From a checkpoint of a small image super-resolution model.
Model: 3.06M parameters, arch rcan, norm none, activation relu, depths [18], widths [96].
Rows from block 9, named by matrix and row number. Rows with one number belong to one channel. Each number is 500 + 40 x the weight over its row's rms, rounded and kept within 0 to 999. All counts start at 0. Numbers have three digits each.
# convs0: first 3x3 conv (model.blocks.9.convs.0.weight, 96x96x3x3), inputs 84-95, a 3x3 kernel for each
# convs1: second 3x3 conv (model.blocks.9.convs.1.weight, 96x96x3x3, transposed), outputs 84-95, a 3x3 kernel for each
convs0.0:496523503529490458567494534472530535520508552518542503552547484518543472448508532530534429476512530485472420490468445485493443545506496481510473485465508496482508441501503485514553540519546557499576478509548482466458502524523487518508520496492525475488491456534541525430512512492470462420453462490465521487512457506519507535
convs1.0:501514458508658534493495463490496459532523482466529512502453480477468423549543446487440546477481522468407471517479480542493543532547530492499537518524495527524476461489485495522495497543520464531485405455481438497441490507506482517539511518547491464534464508560487417491498505532515463536446454451541516425584570448544519509
convs0.1:539522429509514489407447479461499529521515504534471493462502530490477528509483504446541493492389490511460473601542539475489478439512496496465498491515451552472526500539535458541495474438478360541567567430481545498491493507484483471484495487505542480516536532516427482472534447530480571517534498514458522533456506509477522613
convs1.1:591442462501438473516431605481460531512461420553424479481511513516445500555528506549549509552632431514468525480525528485527522546518530521538475444500520496495542484501483505476537547498518538446461576495510507562480468526505469499511567492502513522470463402557474498497566528493451421494436575513534494522459498479518490432
convs0.2:458491530499455542477525447502517504557551529478562537483497516527522469513502497442422468480573533410527610542487499528467467491421439539518496444426519486542509470504489508467479495463501483511495469503521526511539500498397508541518471475474541493482526462501532578470497567528515475453447510454472557481440465548509466461
convs1.2:408444457497452424492496533413402434479514480460457484560559587476500517545549504563538507511558554538478470544541580584516490425504447534509513529466435515467471498488522501511533471492484503526505518481488552502585440515515504513470488506511581498415502508528616546469555509571516541532481500481514571518509541533454477442
convs0.3:509485572453515480469474426505512478486488531511474575481470588562461514518473516565471444482560608528506545501487497555482495442480476517494484507441466459520524507506515515494494480496529428414510454551496492508524513465520501456499508479508563547520566548518546501489522501489447510551432500524451500522424490549434513534
convs1.3:505452540432518559453566540523459515565478473507538445526527556542501511513532589550507450518514482572523474543516478462538509518453455585493530538516520491551500550551502547486473491521499512433471496464544538488507512511480533535486500494460550515544483483514525505449501540535468468548476410542477473504537459591499532551
convs0.4:453473526507531472426507485473448466486481464470453511547507538484502530484496505473495489487488485486478487491505509548452496512489564528505583549507526537517527479447529510527531553483551409452496466499473451468480561516520557493494514503512451487491473456410459445477549530588539562610490501549546496522537507497517460426
convs1.4:443498455515536498504533544508507572551521562535503597447442458469432456517473443501473441528447501514518481486486454523472522526514511545454501474499495503532534482496520481505523484483526449542509480525519460539526489506579520517519495505540520520517528505478489459515439470559425468471408526510545538545532470480495459456
convs0.5:429435485568449503438477563467510479521513520545471508511528527486545549499452506545524473493517505436483522514498458522553542471531463549466490503519483540583487470519529500542519520502511516586549469589517415490490489533524556504480520520474469495519558452439483450583603420562485474560481561461396438560405425516525520438
convs1.5:514512445484523542510466488469556472446488515515527472519512507533573453519535500584425480485531417533454406427502464491528536540539484501476487513512489461522496497485446475515490507517514449565539462464555435515500464497501499500497551504479530511508465448502395466506467489457484477508459471575528437547482494556535531484
convs0.6:433601507585486485450533495510449535544490478501499548489491492519502517484461482503566577447475534477499472527466470404445407471458604482514557459463495465496507491459477507457448496496448499432489457543542489613544485474509500503525476576525509454484522448481455471467451495533469480408475464511451560514456496483541492489
convs1.6:501472549461493477479426572532526500507443500500498522523431517505547523512470500485521480522463587563542529495534492472487442530475518468507537474497478506496465518467498504463494562507513529521451491398519481492437516471458485418485517510565469536517562483541549552522499647512470517432474515492498523537542564510489431449
convs0.7:482382411513486545576521542534538459512527501513486479445482427521521567531520534486538520522494528472457461495530534489522503566521507484490496473501488480480511481523538513541498435474500416503483496507529533472482509577512512482475513528494534461464494503475478467480459479542516545503518611539487512519457506466522594511
convs1.7:475432436429470499505573616537500495493459432468490447484462499491538425510472506490539483506492426512462524507516477476439516458482489518504476501448528438476491486552462513481502494474515468507508524492478534519507537516533525482518475467516405489525553494504579539507491480494517455425514531520522396493510487526469533498
convs0.8:483489516475517446538474558501478520484537470420506513527600454431520543443507511503548542505525504467455488470502504501454522487451559518554534448544544446451486450498523551474531494502597494566466519483505546526461482515533542498490515453519567472519496517488538520491472504536494463512493452518519448552483509506560474525
convs1.8:481522477562462473563488553497441478455574520510444446515518491463441463489456556515458478509525468445448467506488469497578524589485561485505477590554484524513457356491488514524428514475558459523435557428571494525456490488460534507521534526483490494527533520512508525471453565523425574510456522483536546499509508513480496468
convs0.9:399417502474489494467509534471460446514486475474496536525539458452455526514512507567516494425458446507456501486450532436520449531524516515466463492484469475506529510478494532493489509507513526534447540503432526520493466504472490507464508496550463471567497492584457513562466566544472542502533435480499449457477564538531531527
convs1.9:638579461492511480444482314465542484480544495509470513541492448503486476500518519555461482500497510518482469518506495535491483491486535489460537532543528533519499588503498529496506485551513487505469470467439533490419485498481497495470484527468608483446514507534445497496427521552516449557455426527442482546447489540455477491
convs0.10:501495482481485473544554551482449500555521430500516511517476478547553466507479521476487471491386466579547534507535476519486525495467470482511481454493449502506492421515478441482452510545499479429490487483496478519507503505477495502492486537442397464432515443427576463489574525525494501498510513412503538488531543562453459451
convs1.10:550564455469491590504440498518506524496498508495486461478472442476526489511541541506521487481433523526586568498489462484518446530522542547496531507569526430473496508541515481542494507512490545518534518479499490512465567571515455502487466433484526553498531547460446496513496488471469538392464478489464477446539515518516516560
convs0.11:643496471395491418532489516541475498448536472442480494531479505523444463478507463508570570457495518529481455551508401547449489508543435509475500509475487498551528497517494472488491451460479488505500464497498552490514519525489509490480533487487482479442533470505498539525512537434532578502539520474453466489464484455532515548
convs1.11:485427426450442489443472479532529509479459464540557547482490529571563501422458504467556494557469577597567479522486498473510546530492468504489443487463498570556491551514489452533515525546521526482503443510548441436508466470543507508540482511511468459474549552479511571529492519466522522481527540501481518480543546493535504508
convs0.12:469554511462542437436495454428532454526512460463503473466511494448500493512515505525534518501499550499543543560534605553465556448528519481480493487475446482461477475483496502497482522506513531567516460505535480510538501475470522458452467463478549440436536512521502552528460478517530499545474437513452485460504459485456384494
convs1.12:540448449508446485451497481532480496544493524452482473494494467457444404520492454488503545553475510509477440537508550524485465485482471509501484478554511539530541506488520489501492509483541409512499511507469625480475498476446527485507527500529545505484490462416472482477431430452418480462471393418466581466482502452476436461
convs0.13:572588596386417348504495561490546521471465451529524507510501489519562501529488458585546503448444501495504440558420503468476485518562509528531582498497475506520530504491492522525496483467452520478585467477510450532506543539491534493490507470511518509490524481509488438489543539516514507566500497460562540570540515415478456561
convs1.13:477527472435499456468517444528434487540557514526484495484547536492473510486498528521484531393511600552530531539466524547536462514478462560535576521527484522487520469522510462498550548533527504521527494564516445517466521529465529524494460519453504570417436435487502520543455513565514509527518476484418444491487446464523485527
convs0.14:494496505450497464501464446528518494503487487491415477493512493467525525536500425587438482512547495496514533541533496562494530525479455535522531504511510485479486534486458496508546516469531499469490514410471417447546521514521519538513542493474480574482460512447501480455605621498485558476542491481510503533471409520449547568
convs1.14:548536587481528460477497485562581519527548561518527491515543514564511484546560471453476463473493506530442492483524547526491494520445473479549527526514570498549487487496486476543486510535546430550534445523493476523559558526543527528524555525545528525391566456444520514503506449520549474581533447584539537497515540530590510508
convs0.15:611551487561609425500587432529537501494547455536505455493478514518512480527493482479460435486543522455551529580530514526501539400450517460538511519575540491530484510493471493536487473477524545487501483459519435533517501478479544510482532512487530582586526547553520545539465452486544479476497529528460486462464474472528489507
convs1.15:487419525548539566544547435521520481472538482513518547509510580504462549463564453542558473500465524442512509468556468505488485509454509509509523533503466489495489498497507535544522518520525424544485541497513434517544513502491520479518515545538496473608536470526484453476500458479537549501457429492402461447414448531524421530
convs0.16:435485464541539566404424448524447498486519527520496491480466455521524550506503506486616506416315486531564557463551496532590576490478491498503501485475498560533517486542531449405446544591556456512549485448500532545494481517528470499473509516461520542502481484477510510452510524489472530484542504498469474504512547521480467521
convs1.16:479483504518441513471470400535489523522470499505510549485375439532556508450520492484440473508559551586621624504486474470484499512458574474454441495600562470424474506510495484400496556552526473518450495511534451476491498499519504501529501469465456463551521517513518511477486454503577474484470510547499497495506449512488497521
convs0.17:481477450423479508520540550422502515494454454554489532585479487486579488486470433578545484533555481509430479491538534521451461487469527511494490493524472547492495498487487508501480431502454457481440444458516465499480536507543544503480522490512515486427508532500506496511470543507429574508566506517489491472490477567453467509
convs1.17:477472506520495598521473507484459497557490441521506512519490473497485474537498454595499575461431443528512504517545538490527431459443497520445506511484480496507537543528527554482501529520529534496485524519504512460516555519541504497463482463492546529487468472499533581525418482419497463468503497492470485536492479443506469483
convs0.18:501555465515522489478545516526528552481507520492483519495557459491461466480500512557390495491474499480532611471485546462523511484541515509441513487485454493524515493499489481477553501472518561535581521522442483571501505502508486482491473476507457557486473557469485561620580579558478544567494546499566468533495412395491527506
convs1.18:489520497497585507514554553528477466495523544542475515483477470523486460448545452425514496511462482624484409498463451468475512469513568525520467542530477455493566509494489489514499516491494539439495517482456481460456512486466454493525482499527367396533440521547438543571509548465515465502483432474547567525492545524532513520
convs0.19:462486501540524451491518476534497417457567594534460548545450419560503524495455530461521478507495517494409464513400487537527519471570542481440500531541517472581499531494497471472518512457470457512464523405518543548404456412528468493514521462506497481521481461523547447489518501472538568459501495490518473490516530499454477616
convs1.19:454476467475479503548489514521481506486512484457525458502524517493520477547524528531518493507510533492461480519513447452511517516559575433532439441427446459469478515515466485526519540487484479504510537512573480528466484519487451493500483511500552504516514583534472459447495572530453541489546487515493564531538504525466445495
convs0.20:549504530420464459411470519483502526524387475442543536432468475446466561522453494528463430448454570527567499453542455524545510466484486490506491502546520531504543497452528539512480545591569549506408548580551500513536495478528504488466497581571493402533517496505441541487459556570533506500481512523451437562455481527457511514
convs1.20:434487607481496488535445460510552515494534543504476535554457538592476519554524476536501514501549584523506465417445478477472493507492470453492439423473479511497517486464503476504466526492492429475477460462406513491485465510478495513515506443496529483510531538519566510520455468489444510506490494495478517591524527527424514565
convs0.21:555566472481546495519458530485550535455557504476520563529458575539511514511501469435505501421524497468446403458486455488419588566503446503516449501532542491466508505429587469443462481471485482564520521449587522513547464454499499497443448457514414506481420437485531407431566523482568619542551563554505509566518548502452519580
convs1.21:520470488504487459526482464511445463562418543526489494484473493477524463584539511539540506550550516474431511502510483553431527470545489442523503441481550430437499517516494475475490560520535510489484450452463428499491480473578546424502538554495522543488461468461476451465499424486552476493544529503498489428515464524512500494
convs0.22:598452502476492473541510526496509544487499504517490507460452498498508513436552488512510534422512589462469419433508516430439450481481499499540476455480478535477540506516448535453508508470431501487581520569522548482374484531520500475536477489449415502531469481461470473480494505518467495495528530514583463521528510495444505477
convs1.22:445533518495485464476511407431486473498507499481467499538529543548483556492433505498431467469483480539414494520548525557538503505486572532549512506473493438487546466501453511495505534488482494497467478516393508589564514508550540572532547528533481527528512494512588605493484511470519580539493519456514529508461490480424505487
convs0.23:571493562495454441421471500520524475503554528490512590512541464483464496481470501526496534492564521495467503505464489459475436474492508476502541475536533476496477462529501481525480541515499567464523528515551473513567501513489466463466482483515623500419559573416465463493539516442617580476552581499467530579535476509476493504
convs1.23:628607460525398429457422482534520479569484508505557502522454459510451481515491477443472557552583575545525565481505529502450531451450484504565514476465490477479524512539513481477526504488494565552537500551527564486554506473508516472506500485507448488434430440619572587531470394464481469468527509410441523464540552540496536481
convs0.24:482482449468433488464459533489496481451499469487499513539523425543489505545463480501482546450508487525542528508469431511512429540537465502481510478488457489491465532509496451520521545568505486547605471506568504477523479512472488517491528466507471490514526519511485497471489588601481518526525467524447482517511448538504582511
convs1.24:549540534463515491440446488498464430462487462470512496489497471483444552523468443449506524516437489548551532555502514605465515529538495545487470490471500452528505492494500515514476486543519471510480491507537493461525541501470496486487500507505442470521497489518482498524521502572482477564495428545512547532516521497508541533
convs0.25:542432502464575481477540470616475487446362508543492492538490505459465494447485497511435490512508514466468400479471487502578480549468532513506506493459451522491477446552516529519431548437500545424587497566434484517441486453467481466506455528511450512480521506518516502431500479465527404484472521484479485516471471495528536445
convs1.25:547500551510518517470457474517525533537546551503561461509520523517504488545473524443519521558636543450456443529448501531461501519533487517513526517510468465529499522481518448498520534506444486465546457506443469467496523481478502466522467480473522479497518554562549458479594507531517521488450488543506500489500546519493496473
convs0.26:512535471550505532436398509442557433406527516543408487482437470482527531490454473544476589572453425467573420540496540559555468463540492492438527539573481511524428519485444534495484519460494516539494522447456437525499505553460524534495508499479465534491528482565547518537538432612527511462450512498513433464439577514495500456
convs1.26:480502522415450484516494522527513569463594464501544501530561543486603543527545573539468550494522476466483491485456431474450502434508402533489477421506445562500482517542522496522473515508489555489496490526496510547491523478445492492509442503463536534561497513468483516548505470481473483458530497534498492512499444529502550454
convs0.27:517536497482505413509545470483468501486541523548494497531586476610622423497510513493596564439436467543550472480447460543431486548498458506520565514556561467506492489445449488521479488512506511534528519535525422507480490539487524579469523561478541523528498520533505481498505501516504546506493501520538498484504484521501515513
convs1.27:523519528491449504514471507533502569506566589501511518515492500536575517475530500490515449418483490515483482507518466611515500534547455563527521517538498468540490481499485564548486508505492488450553494440495394442495509504527516489540538540491476438494444459500474455499520522515507481463505515495548487469496481452529500495
convs0.28:523583553461551632497535448454494497542484522401460567506495465573470410599494434582547488518435474543473440518440509487457574518439492520511527564463488514477503494507506466527437533537492457468445454456498532529489514475438530511485516458508537469457510501528467472460479551435448445416498392559480520449415455491527525483
convs1.28:529517417454470525499494475569498472459565541570547507481509457503524461475456478547516360499516566560452431475489515465456533499537477555528513537525498509511518520517512494502457498508525466477558565482427550489488482488521492530509529482477566574471460534486573548478469574449520587542509537459479506457473468443518530481
convs0.29:517428538549465487431509534449518511487538498470488514462557554577476602551590600494421447479558486521526573459467508453485522468499508473503439543484497465496524513462497519496474429490494529482478457490524502536455505485453474483538540446496494494469491466430587534507473499486516542502530469533455471534528493465460492525
convs1.29:514530565542472539510499516540516568537516544504511576580494624546513583542551558495476437475473502540486494533503505518537530546504505496565480537486509537541501556485528479538471532515469517479533501462525440459540482466560498484497516493519406528472524473473464486536467477463428467473508466531508485494516517501526516500
convs0.30:516503471415460504434520542513507556519494485499521495558537466525501502598470431510527482618555497504476492516494583451462458402454514509490483444504491529493471499493474497474500527448526464498511465443507521499564531495515484489483461505523432506484540525536554515472477482499518501506493515479466550487553461468530556424
convs1.30:520455522491506555554492488526498552461456493520487537454521493511499483472502524527457503490477367482442433420522572490441528460530557470539494450482557498492579458474521488529466506497462426536508447464510502449538474458533482499555545535536573476423502505467413448529611546469597506482552534500593429464522491446584483505
convs0.31:378468602501496581456434585483522529500477551513532514427524547449430514467572515485460508500480508521538541409466568416518527406459462506515549507543478518533500474537498517513460489549549498579540519464488504480519504467522516492531542523515493434480453543445457503560532473591498516456535494475491446487436452512508483515
convs1.31:516570505485529485576567568588482486541574483505545505421500501483514502421534507514497520475520498462529557515534517501449512614500496489499491534544484569516485514509513508489507507503497450579529447595550402470504568470490527492542533514487516483431465416594465516590489455416474513524478498514448422502470510458471510506
convs0.32:489494473479463475509473477463487487515428484495556536469523491496449473611497570528495506495447488527563443538507519515529509569519574521486477479453506502523564462495494476508483478471490460530535491492511547503535518520506494490445469477481499570454536536545484542550530496502486545491476495489491514534471456574487470566
convs1.32:447428417531492455446524423561501491502523530490460526530557500468505509482560499560416479525469523561586509466512502523465480500446517561515527498502529470493512460505505468526517468491430543565450492485472525512493511483509459493514455462454463477569490548490537523464527544496531534526528488527463451471484471445501490563
convs0.33:595500451576508526548567529497513508485493516516580503489567494548465515462463524464551514448449555666588514589492512488443513488471483497487509487464516471500492458531503500493495504468481457519576438565588529456539530515523535543529469493490493548483456639530474473558468493505504455502443522498438551534460476575461480486
convs1.33:414487423409454460539465493504478494481531529466519497491490456514575556497447480528467451540466524483500521476470512518458450488539452534463494471559529463477498485513458468531491498491488427493452428436513438477455543535514480526511476509501562542553542429433600605482528516577523506500499513480432505492395484528454484542
convs0.34:454485543509467409515488524534487460454487523484512497574531455525412454454536549542561455640433437560432481488497520442451487508463480520498526461496524545506496541465456467485495492461509465374489502439538497430479478548474560506521506464524435497502519546522413486500481529519467534534514506490471450440498462440417488445
convs1.34:455531490556503442519406447524510447510475451489499470509488468572474435493514520528483579579504312519479504487510474441500524421533548536494471539515501451473536511526460489503514541523464526524477454536535506497531526502477511438531535506457497506506518561486469460582522488514428453500576525521471454449477493449473459479
convs0.35:477485461493464458489466510469547550493497575550546485553453439494542499506505519494494472402444473489478465546511493512507529453493527429485528496481498462454502512522524480482494504486496562513470541531492504523508498507463476527512483497505605471543514563527520550568470530376480556512451554603545526531494544568528437537
convs1.35:469555478554522438554552550490477522509521539458477477505433476503446531432513468494428437548520491494479513556510486518561470519549506540497549552523524548568554505493492508498508528565469525523516537495470591510472507534479480552498470510478465394459539473518556471445424356533493427570580476558412556550459464482451482512
convs0.36:469509494444481571478557433456354620440466570442474562466505484490477543502487502430531505493484539454481544478458518532443570548487544486521461463492460494430502518465551492465535489516461532540492438561477519515537549549427490551451469431545435504446441488458452540547455616462429581399484536439506468488483438511494470492
convs1.36:488530560463585518501510471496491544448527510392547469445492485406495513428511527495457414518390424512470476514545471516491423440501473530468486497479487492474426501527478520517480493461451493476494498518512471492478471578519498503549518493536476526522518503467520484485496506436533467494460409488492479597442504565496545515
convs0.37:549487477568462463563511542542494462468501507534521449456512508521488556504475570515549540470473523459502517520498503465478519543515484449515527565488512546534494543497473514485526498486519495568517499497468518479455449465508530517483478489525626454555553556503587457459484553517453471540587557432465526503440483509468509475
convs1.37:519513439507545425521527470438496512499460499466495523531472498485522498428496523488492475456541521505540492489495520487457545521507524457479505519461486461519513511544484454539501512524495592490524505470485530522503463556547503522536483538555509440507549459454506413380525432560525520517502466417481508466493522499508466567
convs0.38:470547473415475491556495585549527504455503535476522476517472483444564536502570467519451420518486478478442483474490507487443473526540500524515527578561539495522468473515529530508534509518477540489526523499534433470465509569535469509476546502521516547559501515480540556462484499523486454521450506501501447453439414514459471534
convs1.38:518467394547446454543531584483492515497543473471480534468472480480524514461458478500511503514501522525517468526500462562555522541470541516505492460533554480531500455551509511496473445494552566535580509509601480482462529512489530521525519506472499429494465566464526430451480458474504483501481533472424480507520588454553485484
convs0.39:477534470571558455584574551566507489487396517504524492555600564447496481491433500510482525503499517459534491530408474429554554515553527485489518518531477519502446546450438457514491501527484394470441487503528522491504488494487429462479535549506441510528511531475532468462510447569475523473507496480451424484451529521445468517
convs1.39:462529412567508465568523574503445472458453455558550545553484522482485495485520527549502583511479540424475444477417447502520459531566529473451446491469472568535490529465519505507491506532501449453464446478501544525529488442481555522523542545577535461556489524441410472512522516536511500458438456545426548524521447461481507526
convs0.40:378514451538511452478458500457507530481432536519534454482511493490505441487467526479522526509426517558541529518496442466511484554439483540476550480524464442512434525505479458486494523481481458442475495581520556495513512471476501433502503485495565473464461506521498439469517455516463457433526519427532490500501558525458504551
convs1.40:518569427476447516577525529490456515500517490477511468494488487486460567496475491452456457456499456531461510494470462418542444554512481494493535467408511439424496489525482522506503514472510487490459512437556518527491478506521503551537493500485539520471594487577494516501500503521563604507501531515470562526454425499485586475
convs0.41:555547418452532477499438499466499491534428471526483502440497517534515490483513481499522478510551460481528479506527565485499578510472479480494509490463472441453492527528491484470529497487478519502496474501437527564416566453519523497493527494522449491464463508497552564519537588501480451449484495485442468471422487526486392590
convs1.41:534415465451454525614579605459474478537453479500498490503525462473512540521485534493508464572480482479500519493549531470453498476501492510454513486503470481533424521480494500509466510458500515510518543543496570548543444483492508489460514494480580494514543483505493495529479499505501464475515466475529527565449532556531549493
convs0.42:504543506556491475463502521491469508521464520463479530518516519555561423521476529490552508476458426559502509529508441417507541519504510468505527403487509487498486494533452497534522469462485510503525468503523489533490517529540499523499531501510406479472459499492514536535494551541474526466465508513511497476523518449499548508
convs1.42:439548499493539370496510503505489521513504461521488480554514546587527553509531507485484527514495468455454518497418448511505535511535501539484505491466489507550499506456531474512565478492557502456463491500490452493440493493463506513515523497471451500497476522493484536475501536526504479449521563480514431531488517467497496486
convs0.43:483475374430452460543489520536496493478524557516510473513521455501495560449517470532470526447461459555484512497478511490518480541550494571500543477515518516472480517543470501441546515531521520497567477437411396615492524492516497498472510539508579499448511507487385470490459571532536508472582553470457480489468556466527591537
convs1.43:544551435503515450503498551506489439530498570514531504418541482502506492489467507498521521509505493415456491481430492472469527534542544513512414540558439535525488491516528533500524487512527473505479492558557484541590517513466524488503481482519535478490543491518522513556521510497518510462561550559499488503479529515457484589
convs0.44:693518495449544524444467441514519531525509483444477499573548476470449511537496478499497549466477526510491516483500495486519467574451475478564552501475492501485472449494468534440516508517497570511587520524529491527557510497472497461499522470467540455559477515518441540371534521540465507456539554506432448519512466498520483560
convs1.44:674562564461512535459428302493572457457513529518456511525481482523518480514520496476533536510497520485511537523543501479524481476471514548548493548568539453468513534550511522468510486534510483473498475518519508547542495488497515503486509504477618511599491493512444533438597426570487482479502509441462483498522513500464441481
convs0.45:493502460430514517526490543534506479535615489502505568518470433508490485483457514486462535531473506454497494499440479508582489495486457551504521502558453474463513510555518472393512514514491538555531453515532477552590441527558457519457487550561493504524497460468476470538530530537509524493464503474513466508548495466509602478
convs1.45:539511365466533479444570548522459475521485453537496500493543497501501408485531512431508502504491488459467488538528516469485448540567544472507502486465506479453502500509465496573502512531551513527535436530525534494529532508523494539485545465461545520439497572454487515481531439499525509430541478467399432403502509467459414460
convs0.46:472428487523466452479554528512570447554557467593530493506533461448447488496515541480461483437389464513500499496472439514516475551466520463496496500514488510469482544486482432509536474540453488497507481516474497472504433490518485487437489504488446477532478419426499455516526491447540613510532568539521457532537507514512564478
convs1.46:508439424565504467537478447492451579497527462529474499510398531557388524550506503448599431420500548505474489481521486470467528573458493520462564494466516499512520466538499509485495460446480570446429556497489516536502467479478508486464499501461508504476557513564469502522448544471483442492512447497435442571516526498520498493
convs0.47:529542550520472467516491454490450490483480516479446473538501525531553499460501474441455468467459481531544543512472496545445514478534511468507513515452520507443510511480462516455517527511514469468552462491553480545556494491466489481504525495464550573574572484527470461450671608512526546499430469474543530482536506504402466532
convs1.47:612547450522525536473576493490477471540494504553523453459508486472536521484463469501532485504554490478488514517525498461483487399468456497484473534459466495506498518508483525478475520489506552527537513430491515451479536502470475478485497509515447554526459508523478493499455454520489474499528529515527516540501505506484458498
convs0.48:368472505404481554540435448482536511496487531472500445489477518536500509481481508523527505476539449521474484509514546539499526517470507445474489505509513503495468443482531531481484466501441548493535547536520554537522472561528486501493463519534501532508544431452507416451549515512561490538520499454546577559514482533522486396
convs1.48:407521530536464425574571475534523500535510509499442514468555550560543548573490505476476447524551527547487491495486594491530560505517473511476503505565504515521480542485486452502505549490498427490534518481461525500503499469534474498500499512489512488509515572491510504420454537484504482462493507432543441488421501514453453465
convs0.49:497482569530484484427514470464485536474494514458504457427410485445452488472501533580584563475452473526526535552538493468508495432451497480463537502530505434435505554531502436455525553521466480450546439523552512515520545568497475459517475456465418408496502568504456468489611505573553468484463461533539482522469516540402491508
convs1.49:381505551592518475489484511523506523472531455501460562497531528553492610466503487554501599544607499483411472530446536491510458502468517519549509475492482587552470510532469471498471452509510462468440500512497470481527460455474467506466495463503464547551527467537441519487597484526565469489435550489503443603451476518471532516
convs0.50:492497555446500518493456496495506475482510498486465545455482513506466508581468478480451466483587473457472520470486446507566500518510480528492476493478496490500513542509462476479502524493500504520493544514479528492452521500453493516524509486543490461515421536555435491497436450477524564499593549430504575502521562549512477533
convs1.50:464506577454510466480411576476444489528518439418544493468527495452481526486454470471504498538515545502528527484435514535463514523479548456492542499470484468545450447493503520499516492510483543446414509503526589613577474485492508527511504503511461489483481532589484487488522427405475539483481523509482449497503496453475457473
convs0.51:639591629651593620538529488482514454456572450525520509499504480472485517505523501499515471450578525524534513470511509532494449424422543544495490506538503522486584418494508533504428508525481490444545495446479532481541464519474481513501510481506502496548532549574430449518489487466424486392496529498539420445477569465470482432
convs1.51:531541522423460414481375447514494495492452502517504500513499469517487511493527479458437532549467523520480529479526570503471537540506584515465512489472523478468464566467523517485474477457552472489506486464516411568476503518562503479482467514500464480516459433453437441436498530473535574442446499536531496470453488537479497515
convs0.52:424542429518549466541473483497531514461501467496489501454474517509506527540468542504503555485445481495519477497497461439491529506514496513475489499446513481487494461553480508525441446487502556527521507496540550514459480508519476472529491480527537513459525509511555430465464396520521480484565542491417430493496578417617530547
convs1.52:470553495488460447477450555525525570545512504452454473474524498520551461517446433437486508570495431491499515481480521442491530494479411519491550469479500406517474467480479478482528438465469495499465537571475572490452493508550483494490498469465502519492535504399566407538525478584524536585502523477578530424523548576457522602
convs0.53:442468490381479472464496481496520547489521460468505510489541485473488489464505432450493524464547460459466483497484559463469537512510501468521512513491571521506547471461500477518547525523482574487519522508470545519457525524507489474510481483482521597487542499544502473508601548492567498494521544462626546552448573492438524488
convs1.53:537494497573464536522513533502481528521547481538517523516605467543523486503479518494527565453518577494457533463509518502495520544589510506532486456484470546504500491490492488491484540514501564495502542487503521554467469461530519513515511523526499529449603370440443376495459507517447488512506450451558529554454509537397439469
convs0.54:497538514464584598476528614415441462507515547501486499444465529486554462507470470505523500538452492504495419515531476489490522523493418496499468520464468487457469486493428483520511440460471593513502485562525484488454495510484470488543501498465455448518417513558491519529495520538507517544395520557470463500445571538500469580
convs1.54:580483566474457576469496543432493455466502464488551481496514487508470530440585498472500447491474475521503395562554499568494502487507553435484425487489531505473548504517502509539501573535500496493545544476507536446509500504492495506524516523522569586551565612506442496595493446501531483486452467566402460454478489530477584505
convs0.55:498491505565526568480464476507472552500552534532474511481460543533483514562484496457551562438485515496514451485498397481444455471539487515461550522542489531507506489549503531540477542479501474524543502473482548491479455452571516578511463546500412458431450446378403499469458501491512500510503451530633508485557496523444565529
convs1.55:531463475514519595508570487489522423474459465542514473477498489522506484460523519506466483482505535568520558489498446452547429515458473495499502520489487510502472505477558516499489524541513412541520479493484516547542503534493451471498511477553473449415441430434604518537523537486485481458535515483535505523476459516485480485
convs0.56:495537642535569440535470445473505548525558420461495513494496520501529514489503516509485515540449496498527463525480467495489505495533561496483520519451499519464532495477494523486488513474469486565506497477563518509503505514509497477493479495494443491456510471509516478522471445522476578519502523570535495500458507438549460475
convs1.56:466536654478446633487556484538497543537524493517525575509508503508489499478517492529559517477465560490536504539487431517487499493522523504523528519508502478484530508522487491510522515489517511503510472497495458447466533517514482471482475484488479468512493562535537569492483484527506540466489480508480516501525517576631503484
convs0.57:536526525455438401479509551508514528501495471525514426483506496470476492476513488560459515477476401509524501563393430476532514503471470557531545542471480482507505478502538512491509468528498537546583575519509541488539503500523554495523523476512465526536430544535456507518597626516462500552529440495475560593492461506501523528
convs1.57:559599573518471530495483538554484507511448545542478529495523527466549467544452463439562528563489532426466460502496449443476538539582464503500582495475412495484500478489488536518497469524544492443492519512435417504509495485499503446544513547478504535516483526483467489520585525500528518496473514402551488446527552570439527539
convs0.58:484535561505445428497547517519483597480470484476511481490537451541497528471521484546543492548460567476558437428511449439474530439494471475507541549492500467507524492528489430514456498499466530437514473489447523544422524424496537555534508573547466489484461504492492521497485534536481505445449458581510455484450433500618488501
convs1.58:505354507488489428473444541450471489459468509526451504492447497483456504498490503482487452504461544511559467468456454517461474547475466524485510560499465459489520525484579505519510483558510513465534553510525473498481471538484423485521542468533582450487574480551565579511494453513465531581475495495512514422530541440475490521
convs0.59:599611647470507441515480458466476487501435513438436536498489582504574506444485476445478499462498467450480566500465425551504519523522524513495527485489461525453548551504493473477507545561519530534573453499607503538528490479475505466479495496487436521665502544566471498498538530453563495546575454491458454449460545440501494489
convs1.59:467516546550590509535578472508598489460554494522504515444494558536523535483595508435468483556458451462454518401520455510498561544471539491466457487507453500515497489491440509494495515483478514475567455503504471537505457506478516527513502493519558529502508573496400397486513451468500536505495494524516505614499509550490571553
convs0.60:445487611499523513449445522556452556457526533501536501507504465485543474511454453485487549541532475487514501436531478500506472553516473460485454490568584494500455490451493467498516503459502517580518514495492497474548489520537498509493520495515480503494517463538445504504552504481539499433497508510483518514492550523527556486
convs1.60:492521495505458471422450555439502486549457462555525514537530555548500512468551562440549474428470531470509455492456510478479530558528486493505456480449487512460507506480505498513524468503533466443420435521482489458398501500524464516501495473503466469540487484452507518477528483491530528483505500409516475481470516501483463508